config.toml
parallel_block = false
drop_path = 0.15
moe_every = 2
projector_out = 1024
optimizer = "normuon"
epochs = 12.6
Rows from block 3 of a small self-supervised image encoder, named by matrix and row number. Rows with one number within an expert belong to one neuron, the router's apart. Each number is 500 + 25 x the weight over its row's rms, rounded and kept within 0 to 999. All counts start at 0. Numbers have three digits each.
After each expert's rows are labels from the 100 images, of 14848, where the router gives the expert most weight on average: "colour at peak" is the nearest of a few named colours to the mean colour under the peak. Only what is clearly more common there than usual is listed. The data: scattered letters and digits in many colours.
# router: router (model.blocks.3.mlp.router.weight, 8x192, trained with AdamW), inputs 128-191
# up: expert up (model.blocks.3.mlp.up, 8x192x192), inputs 128-191
# down: expert down (model.blocks.3.mlp.down, 8x192x192, transposed), outputs 128-191

# expert 5
router.5:555516454471522497492463511470526484455514520445447537507504520459512515526517486454467459552549517539521519498516479519504537501541518509459496472515486472524490534520528456471514517497461498
up.23:449526496451501499511527538522475517488486498522508521527509500503471460480495524532535475490504498524456494476510447469497528508462498516523533504471498479482486519498537504532473482489492522
down.23:517495477569506531467526506458518505498563492503512515509499498492531530521485486481515481493480502473449504490475474489557460496490508505506515465498506494532469521515468507533487501511511495
up.24:454495566479499502493509516486484480473534459458531501513522458528513524500513506525525512482533477479491505506491507534511507497511517497474533542510446500474471490486478493451464517503491523
down.24:508496565485497470526535534469542522461510522528479498495513489513482534531460503502514486509530507475498520502469553546504502493491476512468543543468462512504529502517503505528482513495493509
up.25:515508487471505505521507524512514500463514509520469492541538507489532481515489482490478493523532508478500513512462478473519488510484522479513466509547496556468479509517509512492515503493546520
down.25:499511475507484514513537493456489470536465517501540506455503434511496514500491514491500507487501504521489486479503502566491530528525479522472543476480480454516491527498531476491475475496457491
up.26:518468462481485503517507499496526465493481439498476501467526507469514554558504523512508453514491520492521495498514504515518517520557474480514505486459498507475467490499497523487451509520549555
down.26:471480488515481518496507524514487496485531521498487497516485536546486478423452482516452544466491493529483504473464504470509507483501495491490551471493517449497539513553493480535528494483486416
up.27:456470532483508477481510533439506484532516497517511529507498489517511446541471524510526519495501465514497503475506490604551511481476448478476522501482503460479532479479523484483494486510499471
down.27:505497513496443507519518474518466522547542459531472502514514489483495504509494505497546514541488515460522532516523483588491434505497523495498488502470507497470513509526472499526511512511489526
up.28:485447493455492468507502512481475520479529562476478527574505485506486478454453501510494498538534471508524548524522507510509504490508532517512456563513481510509511496468534461535524515488524496
down.28:505539509484484511524481465519500518486512510510486476474512481519500531516501516550497491475507521490488465527529477470536523519547488521459502530456498538501496486525463463434479496535475480
up.29:483505478497499511493487544497513455539505467505519490504517475404494498503459502531546531544475524523501505476500531478513444537481493557492489487553537477495510490496572473515497507461502512
down.29:467525517484521482510496495477472485486497494542519484528501521532519486530496499488492487483512496493486547508513496495518545498580439501503506481498472518507480506466511472508496528520527495
up.30:507500526505463512510505542501500449526443543470484479495509519508508500498479528493487515509526436498469476490505512478518516494560492497472457518456464513485518507504507491507495524512518415
down.30:459512435529544487490477446500523547486559460486506473479509506532502512490554535521481500477521454451475493488494491502531474483483471522525542495471509469544467511477472465504533496499509524
up.31:483494507489460480487511510493528495498485570516506462524475507522483522516510519472463476456484514515511477533492527516522499494500486514458479485562473513490513448513479515544476477506514529
down.31:518460517476500465453517474516528510494509492456499464478537496505486471509486472487477497501535487552453513480522523491510445513520516508510485514480525484524547470483513467482512525495471480
up.32:505542498547442532488465500476505456512519515485529483487491487427510473465512458513513536488501446511493524454505502491474526471480479500504523493492509510498493540453493490485512472440545471
down.32:543512497504443516500514539533470588500483492459518486506506503485538521486524513490497522511522494510512499500538474529464499496496484508512496472503503498518453518490482538490472532484473513
up.33:499486555455505508505493472542537490463490453499505513500507493533492506473470546515471481515492522493520510532487516502518519498508512481527512501506485560483516521476470508502518493572515485
down.33:513488447544468504539510546443492478483517488478460463528476484522488516488458535553527545472557500533509527522485488499477507495492485494489525480524505497503514480549476496475500525471496490
up.34:512495551516519481493484504513498498491531477504493484497498481526476476493501506503473504484490483482478539485471510461520478486480504498484520514478488490495545519512479511512508495493534468
down.34:506476544500473496478494508520510488493503477509530490485504437540485502488505514498505519486458506503509503476488501481486467456458491511503489518496494497501556525509493491548521514487507491
up.35:497491529531506503495505433476480513483485483516547487489479493483503477518519514496506481538497501491500478487508533536491523490553540493499483490530493515494494510524487499499563492492501518
down.35:481540484494502502517509505442532469509497469517496493484497529531439515540504515529486533473496502513500537541502471475474488518491546493461473491460493515473478499460529524511540501503465502
colour at peak: black

# expert 4
router.4:501539497534555554456528485506456471517493504551518496505531463503475485469506490500489447497479543487500497531482489521518518541542504545505503476448518525537511516490501468520489531539470485
up.23:483532507509501511493547524495502464514473468487520512505533535544520510483526463452490515456509517508495500527489498510525490487521542519469492490528534491472457473527501467524460475508553536
down.23:520439509499481464515460440504513548500528512478493488476474540486479508509504504538500484526513532494508489550496503488483486522510439508542532520441455475519492517527546460530520442464486491
up.24:493513521494465496477481501486467510475489500529507473507531500503524529488480503533439482500496527518535506524468520529494502553444530498556515512536483470459530545462505511481467501507501502
down.24:480492523535512497497503522446510482538529506471451508534452476500494533442482491505552541521503497526485497517504496484502490490496533501504452454500466548480500471509522512470555487507507484
up.25:463519460479489491503502466528500531517482468486546518509498541499523480483495488523511461501487493523562469486481529498499527488474543503561540543470491508501523498550496485498510480518493491
down.25:496495471487521503489471507510523499497541505479497495489518494540513501510532504529474473522543504522493497493506513484562506485515492522505480485458501519485529475420511492494481524467512492
up.26:518451480511480479492493493466483528467531505490513505549487497509504513513499486525525496468495478470491519500538512468540496483515507469503514520447492476493552546498527502448510522493508523
down.26:473499503505503497567549486532461515467444488504512514499504467508495525523433502472459486479516492427512500496511512529444509511465497494474507525532476483517489498532498537507510485503509473
up.27:468494524483495512489507529499494511496499484509525526539523546447518508518479499501542511502498474578422489460467467535491506491494538480509471524500518492516512510590529486524504528498489534
down.27:520490495477523471558496474512529501512521527457525485470488486447446501464494511493473504451451516550512518542515569542520486547536491534544490518488523499510507495480504551493528467515481487
up.28:514457503487486539513494480536487524489501477495534545500480482524460533420496495538481496516531525536555477472496495525507502520485565520526475524536499491479484515466498550477523476528516508
down.28:518537462508533536499494492479541528465518489488489517494486484471484499408478500509509489524501485489456434502520535485470502513451495528489496467548459522504502524486495523536611511513493495
up.29:456467529466552518512500516494479479494481520518455557516493526493458516495503492486506499493534482484439499504542458500471501514510449492493477508477518542462490517541470546499515493532486491
down.29:501495482547528446474483505503462485542495512471457464477510512464510507492450504512504497448449477516580518460494496472570478523486563523502526531520515519520488483535468470512496478537535493
up.30:475533524497543490480509474534463510479501535528515493501476498527472481496516491465531538495508502539502509515546513497495497511492496493494512452553479513491456474514508503509506534491541491
down.30:497463474461547506430496471482512484518563518509522454507481511506478493531529510550500522498479494524484500531496501497502462473475496482485545503460485485498517527468542499519544508505512511
up.31:501509508502470481523518523526484507483493554474464567514508492519510485496511478467447468476535519514497521523474525507536525492509561494460486501483526529510512501504481496529506514472501521
down.31:503524487501507513498501494496501486451484475493500501477498509495473545526481487511498526503507478490461517513490492533439537502519476485530468532507517492478503494465514514494518453478503466
up.32:502502512509474493510506491491503542519502508499600502466509532511500483495491484506538526495494489467504493488483481460510454466473508495491481485505472500515491495536475526522484512567625511
down.32:503490513481512499500489470482502561507483495513632502511500512484505503472508482508529485494480474498499487495496496498474512512529501463498514459484490516511495498530476541511515506534620495
up.33:533481517463498537517494505503501519519479516475484503488500521514525503526528521504501519517499518515547479540476491521482509529483522460491512515511486505477492500472447521513535505499518508
down.33:527509471483507519526539548494511438489544489522480505488487504481498522496487520480458499479551522496503478488498511478469491498477519508496505485492525518498505494538490485503501443487506486
up.34:533502491517483521500496500514498481505590477518489489488510525461492535513486495508493501463491481497495498514515478521504466459480549467527481470508510485516509490514453508504500503484482459
down.34:497495464469511496522530521474461496504504492491484510504504500478551477496538521482460491492528499459556484456506512486487482478464477476502539529528476484479508446464474517460484496490525534
up.35:469516485482483508509498568496490511530496492496529519509474490483465533535478461509499508517547527514498469507493541498510489507479495498501486525474517497507501494420522479496505555495545499
down.35:500517498446486497530492498524470486478511512528479462477494494515528505532506528441490458458496489488448468521531483509517535515496474531480552484435510517476540522477518465518496551504556490
colour at peak: black

# expert 7
router.7:529467499507489511472467536503470522519560525494463501504495471500505519530504489556510484479513473495510525522474462478485493500473506468540532481479526525511503493502495527532481491482517507
up.0:524490450508534500501474491499494508426498533468518481481520501487523500500454501568536514495494496474525528495557501484517467497506538490405512475494473463525500532526500498525493516544472539
down.0:497504512462470487477474492493508493522482485482519507536484495510490468511495496503466434490491521485507504522534485483515526535506506526509527537494470506509512512472504516494506467496536527
up.1:508520512506506486519478463478496480477494498510497541474539566495526505516514489502490512493463490472439510487446499508483504523492494512489501511439460489482489531500514536506562520460472505
down.1:492490536537516486503517471519510492526478471516485513527506484540544541490500485469553494478480536516522466453521491530502504504484498516532483509548474508488523520503495514464520512528470541
up.2:470494546522504477516475478533475524527483534504493511490516475526486485472489525488527574569473487539536485523506507531510483517498507471490496527475522480508524499494480494552487474523499458
down.2:487524526524459511494474491445520493479498460523520520510488463512475506537454506506479495522507506450456475486511487552489519459502496459475487515500522510500492501541495497518524500509502484
up.3:532519487468517535485508526464559507502528507493515500478512498507511483481463458481454491515506500519535509512481505508459512491570510482466466515506488532487473478475483501503484495484492507
down.3:504525504509472535515501467509502470477492454440496508476480508540541472512531500498510495512485506507517525538506503504517457502482459460492505516497530514495485488531493489493471483482491489
up.4:521517500512460491493545487498541535487494475514512512529483522507499519492495519489473520531558477459518507547505486452520488510521495487488527495525537474491515514474489450498469497505493470
down.4:486502508491533572481449495494476507504521474481490524568531521520497538489494527515486516502491489473461505476513510496514514475462535490488506539519536482494466446499503487482484490520507473
up.5:492504523499487504516484516501492495494489476510472459534499536464497510489503544489510483496540494491531496515499491520515483557500468464546480490503520506447560481495480489448435513497507456
down.5:497529527492517548491497514469503488507467493485512530522485538498486469475536482453513498484500492498482522508471534498500525482501499469471502520495547514565435499514500444524537519514510482
up.6:495521445504505529517520506531522503526488495502516489531501490496477487498495506528515505513456459538525490494459488488513485519520492492489498584507547533505526501494459512470477479532486523
down.6:515477492425536520483545491551504461490511500519505482485467513525492474456485501507540492528492509448439469492535517487489477481545463501536544480513539549503504502487558511544515501473488468
up.7:489487497528456494499485477457548510502510539491485456493480534498478486520514519516525495479481501490513515526470543483523483510502531485495517435506437498465518474490483492490500512548450487
down.7:498518477460532498467527509511470493474489515510460489480493491512521517520479501532508525476498508501531468518535496471500499527503519505492488537485495511519486512474476478512493457426505529
up.8:523509448454492518508455485504483525480519502478486524492470523516513483507488539546496500499524497482495535492481480549490495505573530543473469513508502518502509479432493542514465540492506534
down.8:521508492527478511462471435530533509557461510483499497457511490521483482452509482518491470462506492478491495545537499491505496488502485478523466540536500481457445517451523500522488506516507475
up.9:513490496476527485506509510485519483486506541499526499502520519534452469490519494497534502525474500470508511452501490477528544503543441491520489442510483512510489517494565489496480481489477480
down.9:488495466490506495513497497499499488507527476555524534505521527508527527507507484508503456459493477504512507485472477532494531473551520501527497519485496507527548458544532503507499516522518539
up.10:448527506480528464543531525447463512504491469498486487510482489504497500490516466510470460534496493481472501461475517479488500514521544509505492506538485502504495466483510485512539515570469496
down.10:497493536522490511513471512488439527483498511516500531489501510424535495523516526481495496509489484479510516502489487499508535492481539474468536495513496493575538486464483447511529499460488497
up.11:524451523484493464508505544502489493479558494504495514469499516480488523501507509474491596485485496536494506497490454516477507467487502465523461502492514494501521477534478483461496503471504470
down.11:485517511479477511496511474495483469509510470497524540444532479515510537504511510491522515543562479472476494513529522494502505524506499491500525514483471478509491485611475510533501552497458460
up.12:544513504458473509486484523481523479514537505545464492510543513514514492468492517510506515480457492460502456506528538491521537546471518537476500479499468526524453496529528480498588490481500473
down.12:489526489485491452514500470510442485529447510477504491509504456471524528505562490479452478508533492503442491466486515506507532472537450496496484483477493480483471539441498544476510543518471484
colour at peak: pink

# expert 1
router.1:456460538521507507496515491461511521530478510529491511464526471483510501492497477528539500521503504485484487479502544531509476470456526480497520484516486467509544478501475500505476466469508505
up.0:535512488547477524518475512508498475459502477501511489495462509536450507516504508542497493510505492473524506495499489490544475513541493539483462461486473495499536517470503520533527507487559495
down.0:445455445493501480456524522514500528538466482456499494475500484526503487519507474481546445536506478538446514476511508462486510502520520486509539509476511485461452495467513493490490519502478496
up.1:453468540482456524485500519516493496484499510513532488522464498530499492496523549492421520455510530481528510505517515447489521493473518468486461490522517486481492524491486521490524533533482450
down.1:519472510526501478491566472467519518527470520488457554492487487498499464523501486506514496519501506502479491447483515612520494535473507518503547478533472506525527502533471502488512496468532514
up.2:515523483468495480536520498518522544486493502580487492486500494500475468514507517508520523497500482490474453488507465521450511515515503529476458472479523494498519495485530495496518520547470524
down.2:557489521537492557470493454511506487484489516504503463489511475440522531492500482507495465500490498484505527516548501515491466463528500487529507515521506528511492528474440482455509533512524526
up.3:497515489518529489498495469457502515494529486496524542495468519513511482492496509517472525503501498512511524531538475499494463472516530500483479489508527486507495519471485503517484499554445500
down.3:514530478489482477484467500511505488523483492545455469532444520536497474491487488478481499509520469459523535518534511488504545493493516520499516511498512541475575531473506499473478499466497466
up.4:524498493502490516539533505525540465518495477486538484480509509504528493516475518449469480505493521480481493471466496440495510476513502494513462486461486503495504505484491520516462482481518489
down.4:460489526518493495485506498523492467482498474514521468501509517497505429468496510515518482523510467537528446476498519521492497476476487451514554497622480521511499493532500493469407484508489533
up.5:512497488497503479509517487505471490478526481490487506507461482499520536536534523518479462480477555503532471528470478548501525442476513492476505522508546493504519535557508477495498504454516476
down.5:461498501524466505506521509486495484499524475492507478505486514471554472489491501438495515530478506489473500488528506478485529620515498476512447486465449469491522471510519505489507495512502483
up.6:526482511560488511544482482511477528457499501502538493531508493486483487478490473482477502519493529511513506482567471490497475514465503477498500500498475519508506484515501503537495489511517512
down.6:473489491512489484543565502490499512451481504504506517503470454492506484528475512513528508518519488489511484550547433505504479477474512483514499520498486529501492491535479503528502502535488478
up.7:477500502466528513445509511549462495485500514502483461537527477551484527484497485460513503499498504505496526513500562545521490496514503510461468511537547516521502483476477560474460453509519526
down.7:516447499513482471545484508503501469503515474460495458501501537517470499500482477571488502505462509507511517472476466465517495532450526490542543502487498509498547465447498499519526472488482512
up.8:499492535496514503501500551540462521485472508540484492515518515518505500490527509499512491524482514501523477496505430518527525500507504444500498540458485466544508487520488513529500475531538525
down.8:485496496467507465485482484509482494539479524526491544497489474464492474486480500503523540529484502484458497532513543512486482493531518484544503478502473500519514494546456512517524527509473522
up.9:493464480509486485519503520519540475527512522488514486508491499489491515567492527489490493509478539506523486466508523487513510495501430488488531498471519477466501530507482549506460517513563472
down.9:532539498533519512517524517549474514502494513495487514505477478509518500471538502507505465487521498494514481537446494510501517490502458494500542503485483569457463535531530464506525505465499479
up.10:485486529505497484502550477480527487488494489488481468477476526516479495480542538495460545567532494510508522545505473492511511461499499498474551496522487472496540529501527451535517505474465482
down.10:476445514482497533484484536511505457525513518453488526491450486468502475490501513488520452489494538516488477475478553512534516506516512538536485482508521495506500511513483475487532513474537472
up.11:495466466505517522474518522515512522542494473512511496471541523484521474488481546481490473465552520498502458512496490474482455502469526530445494507500489520530505512503509520510485516493520463
down.11:522497538485501527514512476441437466492496490527503572552495522522533488470504523511528525515505465440514553501467491530501531533499531485512502523483481500477508471478520497465501500495509495
up.12:516512508524511507528495481484530491508486472497449555498488532465463512493469509483529483534505530463520492484463532504507534520545474473511451485429532523523477482480510502468532497510491485
down.12:535509517469497530458497486518451498486515498513509569505498510498513503469527483536525497445525473471490519515495507522476471503560501463527465477462526460533474509519483544512482495505514461
colour at peak: pink

# expert 3
router.3:492464519486516472506450471515504489514498522542477503532470493500519463495514520536505513465483493480492511473481507455521483473488507520555480515499491508496481473494490513490522537470531513
up.0:490519492485500501507422499504525499516529535513500503489487528488499516497492509520539494502532554500528515495511535496488488506495535484488516466521480441512391526505517500521520465497515517
down.0:517506549525530474518520492488504482567493480463464479487478537465512528458474486479572504468484518519478482509482505518492502496479485517531514465477499495503473509490543473511537505484487447
up.1:500484513506493502483520559486541487506477468471499530511499539478497481468509496472493489483531468515509523492439522560491529466492493494542498462510507500504524474418503531484529498494526462
down.1:462511496523480507500469487489520487532500503490477482470519498486530503551551491500511501498520494529515480485544490476490511471512506487485482548529501534510479529460497507456485496511460484
up.2:490449514510511533519459537470489485554495515477508503550476519501544498541507524520507520484509492508473483491517557521501531490533455479481531463455522504489425511507471516500492500541526525
down.2:481464515500478523494492481507475519499450540493487502528525464491513517503455453494510495475484512518497510477512534508519506488486507502543500504528488489500465532483565481499490512444461468
up.3:492496458489482497513524480522476516501514495477483547482476507522490508506488491478455475474500515534467443544473495432520489486559561516525473503507515509530493526478481489504530491527517497
down.3:504501490464502464460468483466466496501502502523474549500466468515507484473483495551490527511541498470508537454516499550510505503454497510466501566585466530485499493461501479493510512469475469
up.4:491499526513507481464521507526477549486538533478541486530496529539514503546538533538515523514510511484469531517453448511499501501537526471499439475498514499527490509499517517503520500497517481
down.4:499472473495504479514519511475499449479496504537513481519504522485515437506457462465500524480502512504490456504495523493508502530490496517493550539456452506473533538447503478485517487535504501
up.5:505478501491486519477484485480475509500481475524535490471499516514524516477533493472444480534464501487504476477537521458484489492533568475544509498509482434515533431514497490518506511459467504
down.5:501490538493561498514483497546507480543492525519500482471533502501476483508514497550519492450511502493483541518480467523496519520477462578455500542471496508504475503476526505479526486504503496
up.6:505522541465492498507525506486501499450496514488487516496473490488491519484515495505491503499482520481466500470484511540517461463552482511489515558509491519540491502503493493487509500502501502
down.6:526515486502510488479502497529463504492483479472483527505494494529507493496505508493500528482512515462511515501492531458527503554502485501453490497497478488482481484479518490501495515499531507
up.7:472513491482419518495463519490482496500484448526539520485532488514494489509489517542490454510475529473457469489476480505506452513532502461527472505474497500506485492541465501533532541507505491
down.7:521495504517525526523510495511489514487478523522550502509516508533505483502493513455514526475485539501513547461503516511529516526453489508450567508458528498496513520499559509485536484457500542
up.8:472481498496535488468501465469531492515502519504478428510491515479466512533552504482442506518537500502525497513505522505507506511505514501476505475510526491484548497512489545504493494499510496
down.8:470502514493481494530480502520520490455525484491496491538511512497408535505539507463493505513520485519524499485504467485529529456496497519504486491507485478457585494505457521472497504525510503
up.9:481483424508490511538496519504535525502497489524525523455512479542491480504501525502534533482489448478508508496495521471491485472472516500472535479510482504469445544538510512581521509505541505
down.9:509506509493523472460501496502497501496497531411496502459492464521499479509485454475514504514473514514521541469452507457473521540496502512513452535515547476507515494474555521490504503499479522
up.10:478531485495500563511496486526513529482520524493470483470484503548500478473493498483499502489489512507484524460479524511538533494444493463483494479511506481463499504519487528512464466518508474
down.10:499496544518518530445487477514492504500478515482525516494497489501472485485549505509471502474495467494488480504515486539500484504537477531501497472512517481501491489452457522477538424511517534
up.11:474513493561482496502486477501494531475508454528500529514464460502484494522442485502489468519501531471545510532512498518501463488479543544525489476515525487513537527543479466549477498495532487
down.11:505497541522466478477480535508501518541461469556464498506475522493535508502494495480476485482463502489493493506476521513514460510462461526489514476468466527494568478511479496539526531507528527
up.12:566477527525498498460515493493484498506498484545489478491459482490525482511483506513486508475496515522481501538522472477498514502465480495524490504511504475491494479546484508498498476525530508
down.12:518495505515463520502462495502473466532510512482512522455535492532494503534517486473550520516496462501520488504462521508476463525531489493456496489478501517537505491478455485490499478489528544
colour at peak: grey

# expert 0
router.0:513499476530488492542490461531510470452485496484454520497522541459484506489483541505456525551517527468486529491509465481464470453486482536479509512515481486501476498467530516503471464512495529
up.0:500507466491557498485497487477531516446505561493533523498515488509522495503503512505520526473517493463485462491499462540526526470489453503513497527556453512468499492502472544473482511516446465
down.0:482480505470489481541460474462503535485493464481529509511499518524477524502462525575549488473513490527518510466508503491504464499438553504516510474487507516523498513510527485490528510466533515
up.1:486501502485489486458516492474504505502519478477531536510483507476510553510486527483506524470511473512504510471560504511481484473489534474463512467470506490512521571536538479481493510475479511
down.1:549486532525480483504462545509499528498491474467475502503470518491507482475498510542492504534542504503492510470504490498499500468538522519483484454526491517486487531505537558452510521474502503
up.2:494482497518514491563533523508517503517485515467514485508505481503488490479538534499531512435447492508549484531500527459508520515493508495507496481481537521492469524489483473460493523492511454
down.2:505504487501507532436472514483493488501513478479535451510486535502514510531506506495485510489479531530489490503501467504495478462481471480519498522526491462500494523494515515504502503510519505
up.3:508479502531491511485517486496499536505476505487517514485490490479474493472523482483496538480508513495445474501507539534493503472520516518462497507476512472493469501521493501494496476501536478
down.3:516502526482499495469499484545493496469508524463532518488523462495492488543500525458526517496503495461511525531484477503492490507519470477517511454504492507494508471512520428446475493490481518
up.4:464489497491482531538534524512440534515450517463521500538463508463455530496522533485545467524470464497483519489495519497514516503502503444537504480474513509527528499503506540485439536508483521
down.4:490539526483526501476493460496537476512511504481487466451502505549514495527502507539453496477499495526533482494502515504535490480507483566504483506479457499482526557439484508523488492537492510
up.5:500494521477508492514480583504468540474560494483479527470518528491520520524530470522467507478481504512524515515480526536477550479485511502486522501492545511512493490468481496516503507495492474
down.5:491558476459488476521515506517529523520493497500499484509530466518535534491497519490508521506496471518537514510536510468497501483486500490468495524519530513494549456504502535490505457453497516
up.6:466510484554498507497486492480491506455496502531498542479537483513492537518493491498482513522528517517501504532482456542472513540526510513492471475502488526501500480518505513509562519561472483
down.6:492503533495523473491504532469492492472496500467548476537500516542517507518497462496456490506458465458551501503547458467514535510427505532466514537432513497523520487516471491515512486467491519
up.7:493475515472513465514541525476490522476486504484512475482507542431462500543483532505496527533489495500473488468472530462477512503514532506555510515510489532469525463545499460487508499523486578
down.7:482503497488528521484453501521489524511473534508510531520457493477526517477486525465509509485482483508477474517526500543473487481471479468496505479503507473523488492503531515514517540522501506
up.8:554445479526513520471520562475527489524486466504512464497527536523506492529503505504487517514468534506509498427513511490484501453506486470462487536503535523456502514529471529470502505503494512
down.8:505507525499472537480527500494473533490505510505493503484458487481519491465540489502458463494472453452506484532499502515538518509486511488516548483531501486515498494528448526520504499496578539
up.9:470505515473520482550465474508515511488527540493513469495510494502433512548503475462500525475491494477496481527503451530474492534476481511520519495486565478521485503448489484509462489499470493
down.9:509530475482512537500505451468507474477485481491505538474507518510539510440499479467464462537520474519515498489496523481498506530513465475492499510491504526500509496462458509501500517535560494
up.10:532454478456509473445453452506525500519519495510505510525433476489495478471476510513468494524516491495517529494529531530469507498485529524521475481546524523517515526505464502491478484529516511
down.10:462527533469513471532531476517489489521515492544487463518520503502499521445525540523515478538515509540521493520508503516520495505517481545477544474526476464489538464478532526508544526499473458
up.11:480491491520523488509511485469552476520474511507539543468496481474467565479549492525528497495476453501523498532486494511456515534476516499458493498485536485461499500515473486508524509480505514
down.11:486519494488509487498506510491479546489524499490513497524468564497502478517498453477491505531502484471479531508513467473472514433496497474477474518457469512524497492527516473463535491484479532
up.12:529486504524475572504489556511505494499491522550532481498502502524463506527457495485480489509471489510448499467532534506491515487497465475512580506517530509511485494492487496510508518496508518
down.12:485466496512504492472482508479530562506466495469521491492519506475494514540488498525485517495480515525450467497508476490507478472542551541506503505539581527496512530465515502507526513482556550
colour at peak: brown

# expert 2
router.2:491503538473456519491514509525528523457467461539499500555488494507509519506552462496457493468482500519536487517540477499511525485482503473482502475488565511494499498534506513499497500504509474
up.23:514497503545480476502543560492531478488494492469502497484493512504466507493516546519503490525494490500463542548464519505526520515501493440498519457488505561505467498473494493525525463523488509
down.23:489458513474496507543433511502454534518481543549505505498508466506484509506506498491482499495483538432511455465511483524516486501489512535475482542489507519517516511501493516499488483486529489
up.24:522580504507493522486508545502480486464493471525493559468505543481483506503484522495478505509530516505488505485526489500526507527492476493518547471525570534467431524534511450492511473500519487
down.24:491477504516513481502480492507412527516517494487527488508522499535501450498498517503466491464521468417476482491493486486494518504510503542474525538491531510509522488507540483459472525505499490
up.25:474493462513523516494556516508507531467521475523513460451492477483502513479496479542493513479494499529485507487482533494495488521492523548522520452523518487520479500481437500484491549503525509
down.25:536518473513483484511474472496487486480473544528516491507519507523490465482488521467487534494501494516502527516485492521466499512494513506479516505521488517518477487510510453518511517487478522
up.26:528544555508492497514505486518510523463548502532507554442504435521531490501459467474464499513517475495489487495500504504493506493503477520469520490447503526501469507513499503456519487494525493
down.26:477511490504489491482534550488501485482463480514530500529491516505481514500537515522477491444481484555498509521505503503522504524556474532515497505521492451477546468541503492498544474521475489
up.27:492484484457473486505509488474501483460480521520470471487545523466523470516470490453518555531511469502485532506476515507539521531527479545510496514493475499491533533447491528491489483517539488
down.27:536487516550480487487439495505529547496509491495471501529495489532504511511514519552523534505464483496501517453471500478506491473481572519503534478515531479513466487487502468481492489435485509
up.28:479484480503510473509474497506520481513526504517490551490529490498496513514469474507493494514468464483503521492496506501562476480500474516504546468516481490507503453532467491530472509457534511
down.28:513454501512483484478503416513501493499494509482477526554509509457519514501502492481492564496491477475511478509500546439497541495471504506529519502456480485493499493534495504513513486488540487
up.29:520532501479492546488483493478511478519470524502521516448532512516497513497475489480512495492514500532490489529444471490509480485481477513497488444550483504433527469449511507532488490499494497
down.29:502456494508540503519545445501501467477504460485478474517502489473505486511540506515481486452457516493496543459548527530451537525514502516496509520479451466495473504539480493506475529490526527
up.30:489433486560495495503502449499505507450554463525476502525527502524490502466488545473450497520480495462508552465508482507509475508485534481524521511517470522491512496502470498532499486506510515
down.30:489467469499490505514508513542519484484501502501519525546520447519517489519475464494521472537506485555466525535497486469475551455471487502524483506479505473450494544505491504533498513463483493
up.31:528502523506508489515461455487503507540537470500485504549522494514513469471496510550530482482456535495436499481457468515469490507523538472503490506458506527545466493514468490533501507477510520
down.31:510504477490503515486537520494508493519546520524466486463429499509456521499477500445508533537516452532453480546482538513500512505502491506481504489490460465492497525525505515476500483527493496
up.32:491484496491514491497452506488505549540476489477534455527448509525499463494493447510476486517526537504499522472486511544500483482527463509508480504512511503511473465521474508478483506524442504
down.32:522512512540519492506544508455494481533526550525494535498502518531458478482539528538486474506489504480495458534502488483500509526505523496466532492504532445490500512492541515509466487514541503
up.33:481491411511505462500486537463490475479531520505518538496507501494487494506532500465505462504498532490515484489497525533467503494512485534497511513495534530489533478469472530478546507476501480
down.33:506520500516493480476512511504559454521478487525478485475500494517506489480418462503515475496469489510501503492497523501517511458529527494516496518465447519513488496495531485475500492490451491
up.34:502513464504507573469493501487516523499473510471491511487556512477539481466524495500474455463483538488507481500470553503489461483531518514529524510464493511490487509464455515516534506492484516
down.34:491514464488492495495476560474504477460514520485537517458536500491472533467418494477475538497499531503501554492514521519483495479504540514472504507436522504514475482491515502524463506511514531
up.35:480489497525532535524535437487528497505542530511527515521478543459511489466504508543489489531486500534514507508502569491463459526498521553487482507523486488488493504493502511482542478477522452
down.35:518473485545526479482483498578508525541509498518472444543484524502531521501505485489484500483490533515502500505511459504483487456514503542493500497450503509460531491507476512490517538478537514
colour at peak: white